Weights of a small sound classifier: 7.2M parameters, trained on phrases spoken by 400 fixed synthetic voices.
Rows from block 11 of a small sound classifier, named by matrix and row number. Rows with one number within an expert belong to one neuron, the router's apart. Each number is 200 + 40 x the weight over its row's rms, rounded and kept within 0 to 999. All counts start at 0. After the name is the row's rms in percent of the matrix's.
Before each expert's rows are labels from the 100 clips, of 14976, where the router gives the expert most weight on average: "strongest on" is what is common among them; "loudest" is the band of the loudest frequency at the time of the peak. Only what is clearly more common there than usual is listed. The data: phrases spoken by 400 fixed synthetic voices. In brackets: how many of the 100.
# router: router (model.blocks.11.mlp.router.weight, 8x192), inputs 0-95
# gate: expert gate (model.blocks.11.mlp.gate, 8x48x192), inputs 0-95
# up: expert up (model.blocks.11.mlp.up, 8x48x192), inputs 0-95
# down: expert down (model.blocks.11.mlp.down, 8x192x48, transposed), outputs 0-95

# expert 0
strongest on: child-like voice (99); /ɝ/ (68); reverberation (64)
loudest: 500 to 1000 Hz (82)
router.0,119,144,176,187,201,247,174,183,235,222,179,157,217,167,275,186,205,214,166,247,206,233,235,189,238,216,233,148,142,255,219,147,157,254,187,226,157,208,114,193,233,218,216,172,214,213,184,222,90,220,215,201,162,217,236,127,211,217,179,167,213,216,112,184,192,202,167,234,194,182,265,187,207,220,243,230,235,293,181,197,217,269,228,228,254,224,230,284,236,209,229,137,171,207,301,222,154
gate.0,074,207,203,232,163,269,206,207,222,161,249,225,179,169,143,172,197,184,205,217,201,221,248,161,260,150,186,167,247,258,193,224,187,242,173,286,211,249,225,195,239,168,179,104,215,241,187,231,142,174,189,170,182,249,229,258,228,155,179,235,279,222,204,172,219,201,198,150,182,173,214,324,167,216,226,183,200,199,196,218,205,163,256,245,203,198,204,186,230,176,279,167,210,168,280,284,164
up.0,070,122,208,244,190,250,216,158,300,197,183,225,255,130,164,171,196,295,255,261,240,220,251,150,272,185,185,187,214,180,219,220,197,268,199,282,212,225,215,233,230,195,182,183,201,253,222,272,172,231,179,154,237,192,256,213,181,157,220,177,250,271,164,197,169,210,216,179,177,184,238,267,185,182,299,176,240,224,190,222,184,204,240,230,209,204,188,208,237,238,228,190,211,174,280,283,188
down.0,080,212,217,208,191,158,287,163,191,200,138,239,288,133,205,84,197,139,250,207,232,187,226,200,189,223,229,213,125,218,247,227,206,225,218,217,175,217,186,169,199,162,202,157,243,214,201,96,202,252,275,256,249,165,198,210,176,194,199,136,200,225,171,209,163,180,228,196,124,152,207,198,166,276,233,249,198,208,236,216,233,241,226,174,185,215,205,162,189,177,144,217,212,200,202,191,187
gate.1,107,186,130,175,244,183,215,196,184,245,170,168,214,153,177,187,266,202,163,178,194,195,191,239,146,173,206,182,249,106,95,172,208,161,175,206,194,239,212,147,174,117,193,196,193,159,77,226,210,196,101,247,179,237,131,164,188,176,223,250,196,194,229,183,213,171,219,202,262,230,181,231,137,124,161,176,182,211,140,201,205,131,182,247,149,196,199,187,201,268,141,305,269,183,210,280,215
up.1,114,180,241,241,166,194,236,221,188,179,194,256,172,246,195,225,173,158,234,208,206,158,146,118,198,214,156,198,217,269,239,237,174,158,201,196,214,161,216,184,147,265,202,191,200,188,315,196,245,226,190,155,223,182,190,261,211,200,182,191,210,177,236,249,195,201,180,213,166,203,140,165,232,230,228,195,177,126,195,225,146,216,134,120,220,147,142,175,197,169,250,164,129,225,29,123,242
down.1,119,240,182,196,227,226,168,169,210,154,201,196,223,177,284,173,239,166,223,172,165,156,112,218,193,144,200,143,111,235,189,209,170,132,238,236,195,162,225,165,207,239,231,225,196,273,210,149,191,200,165,205,167,146,233,188,189,178,196,196,183,143,134,123,208,207,231,172,230,151,173,194,185,200,171,198,208,217,230,237,194,244,245,174,125,199,274,229,218,236,234,211,240,248,227,239,151
gate.2,129,143,249,236,172,215,230,219,192,228,197,182,205,172,185,207,219,220,151,197,168,181,189,214,151,240,203,253,216,241,196,267,204,203,205,120,208,140,256,217,184,155,211,151,179,247,180,213,136,195,159,177,107,213,202,266,244,205,166,191,238,148,262,185,214,260,198,189,182,170,187,197,136,153,188,214,155,130,137,193,246,211,155,226,139,203,125,251,190,189,204,218,261,147,252,286,272
up.2,141,133,237,233,206,197,251,241,154,174,177,157,244,110,230,237,240,243,188,152,175,214,201,218,213,249,274,239,183,214,211,276,207,277,258,186,235,171,235,219,230,181,239,139,195,274,227,168,82,208,148,185,139,203,178,265,232,203,145,226,225,190,226,173,212,230,145,173,140,163,211,186,125,165,221,264,200,178,87,158,271,255,179,189,189,232,164,284,245,210,223,241,270,153,303,261,238
down.2,123,165,178,259,240,264,249,222,175,191,262,176,130,172,215,249,243,208,232,286,181,189,213,204,217,190,158,240,234,191,218,168,197,169,198,178,205,205,207,189,197,295,161,219,182,278,279,183,216,212,212,321,185,228,209,174,195,253,256,264,220,208,205,217,99,173,224,204,188,204,219,184,251,219,128,202,207,211,228,253,220,248,192,226,174,267,224,198,193,203,230,235,183,171,220,264,185
gate.3,091,215,178,186,248,238,244,234,211,182,171,248,216,137,171,291,236,133,132,214,164,158,219,237,166,188,189,224,181,165,248,255,167,198,233,287,251,139,116,178,251,191,191,236,207,261,140,165,138,165,145,134,217,156,267,247,253,231,187,186,239,224,189,203,142,165,223,247,203,189,199,172,236,183,161,185,293,173,160,253,218,182,116,203,244,188,223,243,185,232,210,192,290,172,341,305,265
up.3,097,228,247,194,108,146,209,203,226,158,207,152,242,226,283,141,186,240,224,120,194,214,191,176,212,230,268,215,271,218,130,194,156,184,233,196,216,199,225,268,204,225,208,135,159,169,296,219,240,171,242,221,182,168,171,145,139,92,272,201,150,259,236,234,207,184,131,191,242,220,205,184,206,205,233,189,113,228,219,190,169,256,222,251,160,188,203,125,206,193,205,240,150,228,160,213,160
down.3,099,237,201,227,138,161,204,238,204,235,148,202,268,181,83,220,146,175,140,159,226,201,161,256,207,245,261,239,280,143,151,190,127,156,186,171,238,141,214,190,144,243,223,225,205,149,179,229,292,239,252,95,224,226,184,223,238,162,232,225,186,229,242,141,224,247,186,160,200,236,194,196,174,105,187,204,185,213,135,195,273,134,125,167,159,213,187,260,184,160,199,193,220,205,173,123,230

# expert 6
strongest on: low voice (100); reverberation (69); slow speaker (58)
loudest: 250 to 500 Hz (53)
router.6,078,242,211,138,226,219,116,248,161,206,231,255,148,200,175,97,182,223,268,160,202,205,142,200,232,165,96,240,211,224,222,219,177,192,240,234,218,223,177,222,224,237,221,155,227,194,254,243,209,176,195,204,211,175,175,220,181,234,245,191,261,288,222,226,150,150,149,160,152,163,172,222,217,202,244,139,222,189,204,226,202,187,228,211,126,146,215,181,184,223,216,282,183,206,189,166,184
gate.0,086,237,197,198,245,204,249,277,166,218,197,220,196,162,182,168,217,211,224,150,212,186,196,182,114,225,236,270,257,156,112,188,140,215,201,192,191,242,253,207,242,273,163,139,152,153,132,202,221,221,238,260,200,230,199,173,202,247,203,124,274,227,248,242,271,217,217,144,218,238,263,170,170,161,267,164,220,150,187,201,198,204,289,210,175,207,198,195,187,207,232,193,252,222,211,171,229
up.0,083,258,176,265,212,246,253,243,190,261,179,235,149,209,226,183,198,187,224,132,265,246,227,169,171,235,187,258,281,180,185,220,117,230,179,201,184,217,234,187,185,291,150,160,198,168,187,251,270,210,197,286,258,182,222,160,235,237,220,139,298,227,230,250,295,181,266,147,219,234,272,177,184,162,264,159,241,138,191,226,157,241,213,229,228,137,208,228,168,207,206,179,236,244,223,198,179
down.0,086,139,232,133,143,169,190,200,158,190,162,213,223,112,228,233,158,179,246,154,183,134,174,238,210,199,172,194,190,222,146,225,190,194,177,208,250,196,168,222,191,205,208,247,219,209,239,132,188,188,189,194,255,181,221,243,225,303,203,222,120,162,103,140,241,135,228,188,103,204,158,243,279,156,226,140,193,276,261,199,132,175,183,241,212,228,199,217,123,260,229,178,171,217,128,220,218
gate.1,068,213,237,233,199,218,210,290,195,175,173,203,163,226,166,193,258,192,212,157,190,177,191,207,224,241,205,281,253,170,166,218,112,204,117,218,204,252,217,229,204,259,164,177,168,205,147,184,231,215,145,209,186,224,198,226,254,218,191,136,237,208,204,264,204,210,245,132,166,229,188,226,206,164,218,148,182,220,213,175,177,176,186,208,148,174,271,242,183,199,226,219,288,222,207,224,185
up.1,065,245,206,239,185,242,212,216,186,259,246,255,195,216,221,180,232,197,255,43,197,200,197,175,195,272,127,291,194,215,205,237,81,205,179,184,212,251,195,214,248,241,206,219,160,223,225,253,245,244,185,238,223,214,182,203,243,185,183,126,282,227,199,218,190,169,274,142,178,230,196,227,248,159,216,146,250,187,208,244,213,187,175,164,197,181,233,223,140,236,233,193,249,199,257,227,212
down.1,073,199,218,113,178,195,118,181,202,296,111,168,169,138,235,228,175,249,190,132,145,174,191,280,140,209,182,178,250,194,221,124,189,210,206,172,183,195,174,197,217,144,225,197,234,205,247,139,174,189,232,149,184,218,224,225,302,172,198,197,217,175,98,215,128,170,169,211,196,92,182,188,214,203,211,126,152,226,229,209,252,161,194,215,152,188,237,173,132,216,231,256,243,160,204,156,218
gate.2,070,216,250,252,207,220,239,228,168,157,198,204,205,264,222,206,214,190,274,210,220,219,207,189,213,216,242,282,199,177,129,105,124,189,250,213,201,218,231,235,188,245,216,175,241,153,180,217,225,175,166,230,183,181,187,222,185,226,198,129,199,263,229,190,175,217,202,128,174,202,222,213,160,144,215,181,241,154,117,214,197,271,206,267,115,195,226,215,165,185,265,255,255,252,183,230,231
up.2,065,230,203,205,179,234,195,233,206,221,218,213,207,218,221,176,191,235,250,224,195,191,224,247,207,254,164,229,205,194,149,99,145,187,278,211,168,255,227,245,159,274,193,182,175,219,183,262,241,247,171,257,154,141,201,217,164,238,257,153,210,265,247,198,201,201,258,101,173,212,237,207,167,161,205,199,227,165,173,218,276,271,212,229,168,234,254,227,174,213,208,226,230,264,145,220,213
down.2,076,189,222,112,202,167,193,239,243,200,126,199,219,168,211,202,192,235,190,226,153,184,194,186,135,182,247,162,173,129,186,201,194,180,207,193,256,257,145,179,236,192,218,212,188,245,295,201,191,202,245,211,207,251,263,129,184,218,232,216,172,149,97,190,149,145,210,200,89,205,294,218,188,202,228,190,207,298,290,150,229,232,261,289,177,106,170,206,198,200,189,241,257,263,191,207,208
gate.3,110,188,127,233,226,211,215,128,223,175,245,186,167,183,231,272,181,199,173,101,194,154,195,212,264,161,147,134,199,200,231,221,174,244,179,209,237,177,152,204,247,253,201,204,181,208,188,261,197,213,183,218,243,165,232,207,184,172,208,216,170,185,205,231,164,107,247,200,232,158,230,196,200,193,210,232,233,266,200,216,251,132,251,171,295,188,132,228,197,162,230,168,142,184,198,214,208
up.3,118,203,135,238,226,167,227,164,221,179,259,261,160,156,265,185,189,204,300,60,207,164,173,197,264,159,172,197,186,168,224,217,158,227,250,219,225,219,194,227,259,248,207,231,230,209,233,262,217,226,160,275,227,173,242,272,144,175,272,145,213,261,208,131,209,154,196,137,164,129,219,203,152,135,166,189,182,253,215,227,230,204,293,192,240,154,198,212,141,234,253,238,200,157,206,225,230
down.3,111,220,261,279,209,177,205,173,175,182,181,171,163,262,177,249,262,153,127,208,181,200,212,124,150,204,262,173,188,204,225,197,192,267,205,176,218,209,210,240,245,195,185,208,160,199,167,189,245,249,231,213,167,163,151,170,234,209,182,199,229,186,197,205,226,182,180,240,253,204,203,224,124,168,213,255,191,233,127,157,253,221,129,106,241,189,266,219,275,176,174,220,162,185,270,201,261

# expert 5
strongest on: deep voice (76); reverberation (64); thin (high-pass) (63)
loudest: 250 to 500 Hz (74)
router.5,097,210,178,168,184,206,209,142,144,173,153,175,147,167,153,167,209,170,140,188,172,188,187,220,153,249,149,202,207,177,143,182,220,208,254,198,199,188,212,111,123,123,183,212,214,200,216,166,154,165,191,186,71,192,135,200,240,158,169,263,174,137,159,176,206,218,228,209,183,145,190,164,221,190,212,256,164,166,183,190,205,126,187,224,213,284,156,187,255,169,166,272,171,209,200,199,212
gate.0,113,201,219,161,249,195,117,148,165,209,162,225,146,184,143,77,183,156,236,149,188,257,209,211,235,218,212,234,182,85,182,181,182,203,228,236,244,185,148,190,152,214,245,207,219,206,166,172,209,185,176,223,103,241,214,278,194,163,212,186,190,214,187,230,231,143,167,193,181,109,187,161,214,171,185,217,187,154,288,226,164,240,220,274,146,201,237,199,148,174,156,243,200,210,188,204,205
up.0,117,179,171,258,143,146,226,239,195,239,254,211,265,242,246,247,214,254,133,218,181,217,255,213,207,182,187,160,171,253,238,215,232,213,192,166,149,224,279,253,255,187,218,233,217,193,244,245,175,225,251,171,284,150,227,111,180,246,257,240,239,196,193,218,141,247,223,209,262,246,261,238,178,268,228,211,226,232,150,194,297,180,240,174,246,179,205,211,242,229,187,176,176,153,254,197,200
down.0,103,230,195,191,169,216,229,155,170,185,183,214,169,189,281,176,134,266,195,254,147,167,171,222,190,215,243,257,260,231,166,217,255,227,220,155,204,224,228,188,148,247,225,198,256,190,166,138,107,179,176,198,154,227,205,205,129,205,204,230,198,163,205,201,246,154,205,234,139,135,121,226,268,193,176,167,206,133,191,208,165,247,153,262,115,218,176,239,253,189,178,165,198,199,194,250,213
gate.1,115,107,264,160,174,176,228,197,225,175,167,175,277,197,239,245,143,231,198,209,247,197,219,186,188,202,209,159,215,156,239,237,180,183,190,202,209,195,237,196,259,185,214,233,155,174,251,244,161,207,209,171,184,190,159,190,263,200,144,161,136,176,160,243,161,221,207,166,216,217,205,164,285,264,166,209,250,279,233,235,223,183,199,236,311,247,149,227,161,148,228,162,182,255,281,239,213
up.1,110,212,196,201,241,228,265,166,185,207,187,140,161,158,196,233,204,188,180,179,240,175,175,115,200,180,178,232,236,166,205,263,130,174,205,230,278,221,217,130,148,122,215,162,182,242,229,150,208,193,110,199,176,125,178,262,216,150,128,200,143,193,230,190,227,207,194,126,161,85,143,184,267,188,175,196,222,156,112,132,207,218,149,225,267,219,158,230,172,192,236,207,268,268,231,263,201
down.1,108,206,163,201,234,147,137,158,161,225,237,230,268,189,189,155,201,187,209,251,164,168,212,225,174,231,168,171,222,116,142,248,214,158,204,159,211,221,212,223,195,253,224,207,217,164,207,197,157,192,226,239,157,234,153,275,187,162,237,203,255,223,154,198,154,188,218,195,195,254,185,192,207,191,156,173,200,145,247,227,246,152,215,260,147,225,191,237,151,150,116,150,258,197,219,197,149
gate.2,113,177,131,263,202,220,246,170,140,176,164,157,234,184,241,168,167,232,186,171,177,176,217,210,250,191,254,186,254,187,136,156,225,156,201,210,209,203,216,211,234,241,212,168,183,206,254,225,242,189,159,211,241,165,182,229,185,169,194,252,211,141,244,133,287,229,152,228,256,153,197,254,192,143,220,203,207,233,111,227,249,166,206,176,247,256,154,282,259,242,259,207,178,228,273,227,174
up.2,125,224,172,221,170,272,202,200,196,190,198,162,188,180,192,264,259,193,127,221,225,198,133,225,185,218,204,191,209,225,216,202,223,168,176,187,153,193,155,198,122,168,174,241,208,147,99,192,243,193,193,177,256,173,216,209,237,189,164,196,137,177,237,223,166,228,256,212,234,269,164,221,188,198,118,220,223,192,180,155,130,170,167,182,218,278,271,151,217,133,145,182,182,157,193,198,194
down.2,113,295,222,217,230,190,166,223,165,164,225,217,264,202,233,180,155,254,231,268,217,152,190,174,137,143,149,164,146,172,214,236,166,265,252,212,132,236,166,248,209,133,190,175,175,200,209,174,205,151,194,180,189,200,212,142,207,228,261,180,214,182,136,136,205,162,263,227,146,117,165,202,247,197,176,188,183,181,197,215,155,159,232,235,159,222,178,197,246,232,247,184,150,241,188,220,233
gate.3,104,206,156,232,214,142,174,209,135,282,305,268,183,231,238,136,173,188,230,214,201,167,248,142,178,215,268,241,178,275,198,209,186,207,185,103,88,152,181,136,239,145,200,197,130,245,161,161,186,260,189,226,187,229,184,176,212,201,198,226,259,197,123,198,210,220,199,213,189,127,177,230,217,210,143,186,197,133,204,163,173,238,246,184,212,131,204,147,208,293,174,221,186,147,143,228,247
up.3,107,127,199,203,221,169,185,249,121,266,210,264,166,205,209,143,251,198,233,213,230,211,161,188,126,197,171,248,168,261,218,224,204,190,229,120,109,159,253,157,182,175,199,181,214,206,167,248,191,183,127,221,193,187,176,148,209,149,189,257,214,232,101,138,241,211,195,157,175,168,163,161,251,252,156,209,151,233,203,201,141,253,179,262,147,180,158,161,224,286,164,253,125,190,181,129,298
down.3,106,223,195,186,181,190,252,216,201,196,196,196,175,187,170,193,133,148,185,172,235,156,193,247,209,229,183,194,208,112,199,198,197,203,215,189,223,229,193,121,170,168,247,264,198,254,198,198,262,223,192,142,204,162,191,117,281,177,164,226,214,219,189,210,223,181,211,180,226,133,190,198,156,237,258,165,168,120,236,179,217,269,221,214,245,248,216,204,157,122,151,167,178,203,179,189,224

# expert 7
strongest on: child-like voice (100); quiet level (74)
loudest: 250 to 500 Hz (76)
router.7,111,206,247,190,174,152,172,211,195,198,202,179,242,222,225,229,235,213,154,171,166,204,278,203,184,205,156,167,178,211,211,230,280,194,240,186,206,136,206,179,206,248,133,227,206,248,118,254,173,228,196,137,153,154,167,230,153,244,238,265,189,202,130,193,184,195,188,255,202,219,244,181,210,174,218,246,137,256,162,166,185,175,203,151,227,136,106,176,288,158,150,125,141,210,178,166,195
gate.0,094,159,217,189,202,210,180,248,170,132,196,165,211,178,202,190,245,269,222,243,126,167,265,221,179,236,244,226,225,228,272,257,249,256,207,250,233,154,173,173,231,277,243,171,166,194,294,137,205,197,198,144,199,165,222,226,280,149,202,173,157,188,176,141,224,254,174,219,171,184,174,156,240,181,193,222,210,201,129,248,222,256,170,297,198,215,183,239,244,226,212,173,222,184,232,197,166
up.0,095,217,156,218,181,158,193,195,222,266,208,210,231,205,166,231,174,183,166,220,276,258,165,186,254,185,139,166,202,178,148,156,153,156,156,135,146,184,260,251,174,116,145,221,236,190,72,215,193,210,176,223,185,186,184,181,113,247,223,244,239,187,236,254,167,155,233,152,231,219,230,247,149,164,183,180,185,185,277,163,134,144,251,112,188,202,182,148,159,158,171,201,181,189,178,217,199
down.0,094,212,242,198,265,236,201,218,124,213,229,196,134,224,188,163,314,180,226,185,211,213,211,162,200,130,219,162,282,202,237,197,216,180,192,188,201,211,199,243,199,203,160,192,201,220,137,186,134,159,209,133,189,284,239,88,209,219,185,185,227,158,258,169,207,198,249,249,188,177,118,176,219,119,242,254,241,199,201,184,232,131,314,187,132,251,218,258,147,271,229,179,212,191,242,162,177
gate.1,108,296,198,253,232,183,268,209,166,212,170,247,186,236,205,179,199,219,222,201,182,168,143,222,90,137,233,203,232,168,210,199,234,245,227,247,210,214,184,254,245,143,260,192,196,187,300,250,184,199,170,138,178,184,211,203,191,203,182,216,205,232,265,241,220,190,219,194,224,181,174,169,158,223,262,221,165,279,223,218,177,120,171,250,163,177,179,208,181,218,202,245,175,173,190,176,277
up.1,110,249,286,227,265,205,224,258,182,232,214,218,166,181,218,187,222,200,175,134,146,269,138,275,159,187,247,288,238,213,217,184,230,208,220,219,166,204,294,168,164,150,214,192,168,229,239,183,166,154,227,251,102,182,229,231,175,218,208,215,130,245,243,196,254,179,213,250,244,124,178,219,187,193,215,216,227,270,184,176,238,192,151,214,159,188,169,250,178,216,232,262,163,229,223,188,180
down.1,108,151,177,100,289,196,208,166,162,202,214,110,167,218,220,320,194,254,182,154,182,186,263,203,268,271,207,277,177,219,212,211,270,190,209,167,211,157,236,219,234,144,225,227,171,249,243,167,175,191,210,186,194,145,228,186,174,139,239,240,180,143,223,138,169,209,163,175,117,134,232,174,221,192,178,223,210,187,199,217,225,229,208,191,254,225,160,212,222,198,197,190,241,203,239,168,262
gate.2,108,299,166,196,261,166,185,213,198,184,164,223,142,265,197,227,154,194,241,211,274,183,247,140,174,256,172,199,167,196,200,204,233,182,194,181,212,165,238,165,193,193,198,161,163,280,194,235,258,169,251,135,198,148,165,248,225,288,230,217,240,182,194,185,185,209,284,158,229,182,127,182,231,217,202,192,194,132,222,155,283,276,236,264,182,166,176,195,246,179,258,199,228,168,189,195,267
up.2,112,220,140,214,232,169,218,231,183,248,172,219,221,280,205,213,166,210,248,238,261,157,253,150,160,265,152,176,202,234,209,213,246,177,203,156,221,137,213,154,241,276,205,120,184,240,216,266,308,178,240,155,235,185,171,217,209,304,247,200,284,197,192,187,142,147,288,230,263,215,128,193,173,211,192,212,189,174,230,161,258,232,231,262,234,183,173,228,208,181,209,215,207,143,181,188,267
down.2,104,234,186,211,219,167,252,160,205,186,239,198,207,244,177,201,198,295,201,243,239,175,214,203,233,198,195,208,193,179,197,199,148,178,191,191,220,204,210,166,192,198,207,178,157,216,268,177,258,221,212,183,269,213,215,241,279,202,182,152,221,148,165,269,261,166,205,197,239,215,134,259,150,123,145,198,134,198,158,231,234,235,129,130,166,305,175,137,165,261,197,199,218,238,218,129,263
gate.3,103,296,241,212,197,234,234,171,220,253,182,220,236,207,223,178,216,197,172,147,154,193,267,168,215,270,206,241,193,148,131,179,111,183,191,173,196,177,220,242,214,273,211,229,236,222,282,139,117,223,209,218,183,284,241,227,233,177,210,252,178,221,278,221,227,249,262,261,227,198,212,178,283,219,227,204,179,239,189,240,187,205,198,145,250,207,207,191,229,188,220,289,207,326,274,269,202
up.3,094,114,215,201,257,149,192,190,154,174,238,141,183,203,176,218,213,189,206,159,179,191,300,227,197,147,187,91,236,202,198,206,255,235,192,308,244,155,172,206,255,209,145,171,187,211,220,232,141,188,257,119,201,181,221,143,154,216,152,143,203,174,93,214,172,152,169,177,151,198,207,171,205,230,163,164,192,208,200,199,181,171,261,201,183,141,167,231,123,213,187,84,228,169,201,184,172
down.3,101,209,227,204,158,205,204,203,150,182,213,191,147,175,129,218,188,182,208,189,258,200,191,235,214,204,212,236,205,221,177,199,170,211,223,170,210,217,264,294,156,180,223,244,211,240,184,218,243,90,181,213,261,169,155,223,217,221,240,257,126,185,228,206,325,238,186,222,210,164,138,155,71,191,121,137,223,231,193,183,168,192,172,109,185,213,230,204,299,296,299,213,239,219,217,136,133

# expert 4
strongest on: high voice (100); reverberation (83); bright voice (53)
loudest: 500 to 1000 Hz (46)
router.4,107,168,258,229,212,178,184,201,190,185,200,203,181,210,208,193,212,182,141,209,130,217,194,195,198,207,235,247,195,179,211,223,288,199,147,122,246,142,264,223,185,127,221,275,187,216,163,147,132,195,228,189,107,225,257,185,205,196,149,283,192,129,187,250,205,291,189,199,288,216,162,168,169,206,147,248,192,147,242,181,211,239,125,208,135,198,248,140,231,182,189,226,208,149,163,237,245
gate.0,107,214,166,215,194,180,152,178,232,133,162,196,112,93,171,105,174,187,248,233,186,241,233,222,195,213,231,153,214,239,261,217,239,194,254,194,154,170,153,126,210,160,253,161,155,265,201,143,181,167,84,167,155,237,137,108,213,152,158,197,179,197,147,202,57,159,239,184,186,217,227,231,215,227,157,211,234,201,189,189,138,192,169,183,196,168,188,235,175,162,213,208,165,237,224,317,218
up.0,110,204,245,251,175,201,143,183,164,197,238,224,120,140,172,148,241,234,211,189,297,301,222,215,229,209,219,245,305,246,180,215,211,206,177,197,200,198,250,162,165,181,157,150,144,241,214,180,140,201,167,189,192,240,153,176,192,168,94,193,211,183,210,164,89,228,198,120,185,141,140,213,198,177,136,180,204,155,136,198,196,203,177,252,176,229,200,227,201,144,181,220,249,265,252,295,150
down.0,103,148,205,193,278,225,185,125,209,232,245,206,166,156,168,245,222,119,162,172,246,219,166,162,180,220,252,185,180,198,233,232,205,157,135,202,208,174,267,172,139,214,191,163,216,133,195,211,262,220,145,263,231,251,200,290,213,235,203,186,125,183,221,220,245,240,255,209,238,161,220,192,235,221,235,180,189,202,137,216,172,215,134,285,162,190,231,166,178,180,135,189,159,219,170,201,241
gate.1,103,270,151,226,200,135,186,193,184,123,243,128,241,180,215,165,174,199,226,222,216,158,233,203,216,196,159,153,175,174,242,264,200,264,195,211,159,199,119,177,266,220,190,188,175,266,206,196,214,199,177,218,213,196,208,156,281,215,137,233,218,237,253,254,177,162,225,176,150,280,263,167,250,226,184,203,186,216,215,186,224,264,217,196,244,133,207,204,215,229,215,197,225,221,275,162,212
up.1,109,253,220,197,257,178,133,191,183,108,294,170,174,198,162,205,217,201,233,209,219,215,223,171,130,207,185,210,215,205,238,280,221,234,224,231,173,202,171,196,204,144,218,152,206,295,180,132,205,100,222,226,227,261,222,172,277,204,134,216,241,230,230,211,165,207,243,150,172,256,205,162,214,247,214,239,233,162,245,142,234,279,172,189,186,187,194,221,169,192,159,186,236,226,225,182,233
down.1,106,176,218,197,163,205,222,150,218,172,189,145,200,176,228,237,229,90,181,279,222,143,217,236,226,208,233,129,236,226,173,188,139,112,189,180,168,127,155,160,173,210,225,177,255,244,185,152,220,168,170,175,206,214,140,165,249,200,190,272,138,200,258,138,172,204,200,219,169,238,238,229,216,213,222,189,226,252,111,233,246,259,200,183,176,140,235,259,224,198,169,206,189,255,201,267,190
gate.2,109,163,169,196,175,209,243,206,185,231,154,175,175,262,171,219,208,170,176,212,178,178,140,259,201,258,227,216,198,244,244,180,193,157,144,191,81,189,185,59,181,169,205,177,171,298,181,227,136,168,205,194,147,231,186,115,176,218,270,199,335,204,203,201,232,161,199,202,243,204,185,243,203,203,289,216,229,187,183,168,219,202,206,191,220,193,209,224,233,219,146,230,166,200,192,245,174
up.2,110,164,220,201,215,288,204,236,175,226,171,224,247,235,173,132,135,149,208,263,223,190,142,160,132,286,293,195,166,223,257,139,206,140,156,205,167,164,215,120,144,159,244,162,229,168,220,189,188,210,264,289,190,261,178,192,131,234,233,210,190,211,214,221,288,249,181,221,230,228,167,219,208,234,195,154,272,217,246,206,236,233,157,204,195,192,191,198,153,209,216,216,193,225,197,219,223
down.2,103,173,194,183,234,263,188,162,191,179,178,227,232,161,248,184,191,139,213,191,225,176,165,211,262,181,183,177,222,183,148,189,210,208,176,247,271,189,174,217,220,187,180,210,191,233,228,225,240,159,255,275,220,267,160,158,202,170,235,117,157,189,169,136,184,172,185,216,157,165,161,186,252,190,198,150,225,209,186,221,170,222,235,148,259,256,193,195,108,299,164,180,173,193,142,217,241
gate.3,106,186,152,192,258,200,213,198,145,219,134,168,192,218,141,215,177,217,229,209,169,241,206,171,158,169,155,219,131,151,259,232,171,199,233,282,201,241,149,246,253,195,222,244,217,226,178,153,221,184,198,189,232,200,217,297,247,256,169,233,156,179,207,261,175,200,143,180,190,320,203,201,211,180,210,255,265,141,239,225,221,234,222,227,203,162,209,247,203,250,225,138,260,198,216,194,248
up.3,104,179,252,198,152,204,182,169,149,197,182,218,212,226,229,195,179,214,154,158,248,193,145,221,190,167,208,182,222,246,127,147,266,173,216,162,200,145,250,157,108,184,232,169,216,157,228,216,223,197,183,182,155,286,163,156,182,149,138,167,198,166,181,111,216,229,189,180,182,148,177,172,224,185,183,192,125,219,203,174,190,160,154,171,191,436,165,115,115,206,145,225,128,194,195,187,252
down.3,104,217,247,236,250,212,260,229,223,138,175,241,144,198,170,155,202,176,219,164,247,165,173,181,183,182,172,172,149,187,176,143,258,242,251,221,218,220,148,190,246,227,153,178,187,201,257,170,227,243,163,258,251,147,174,245,130,170,242,104,271,137,230,201,193,200,150,193,221,282,222,210,198,206,192,159,176,160,195,178,159,184,262,157,271,200,195,190,173,302,204,160,240,157,227,219,243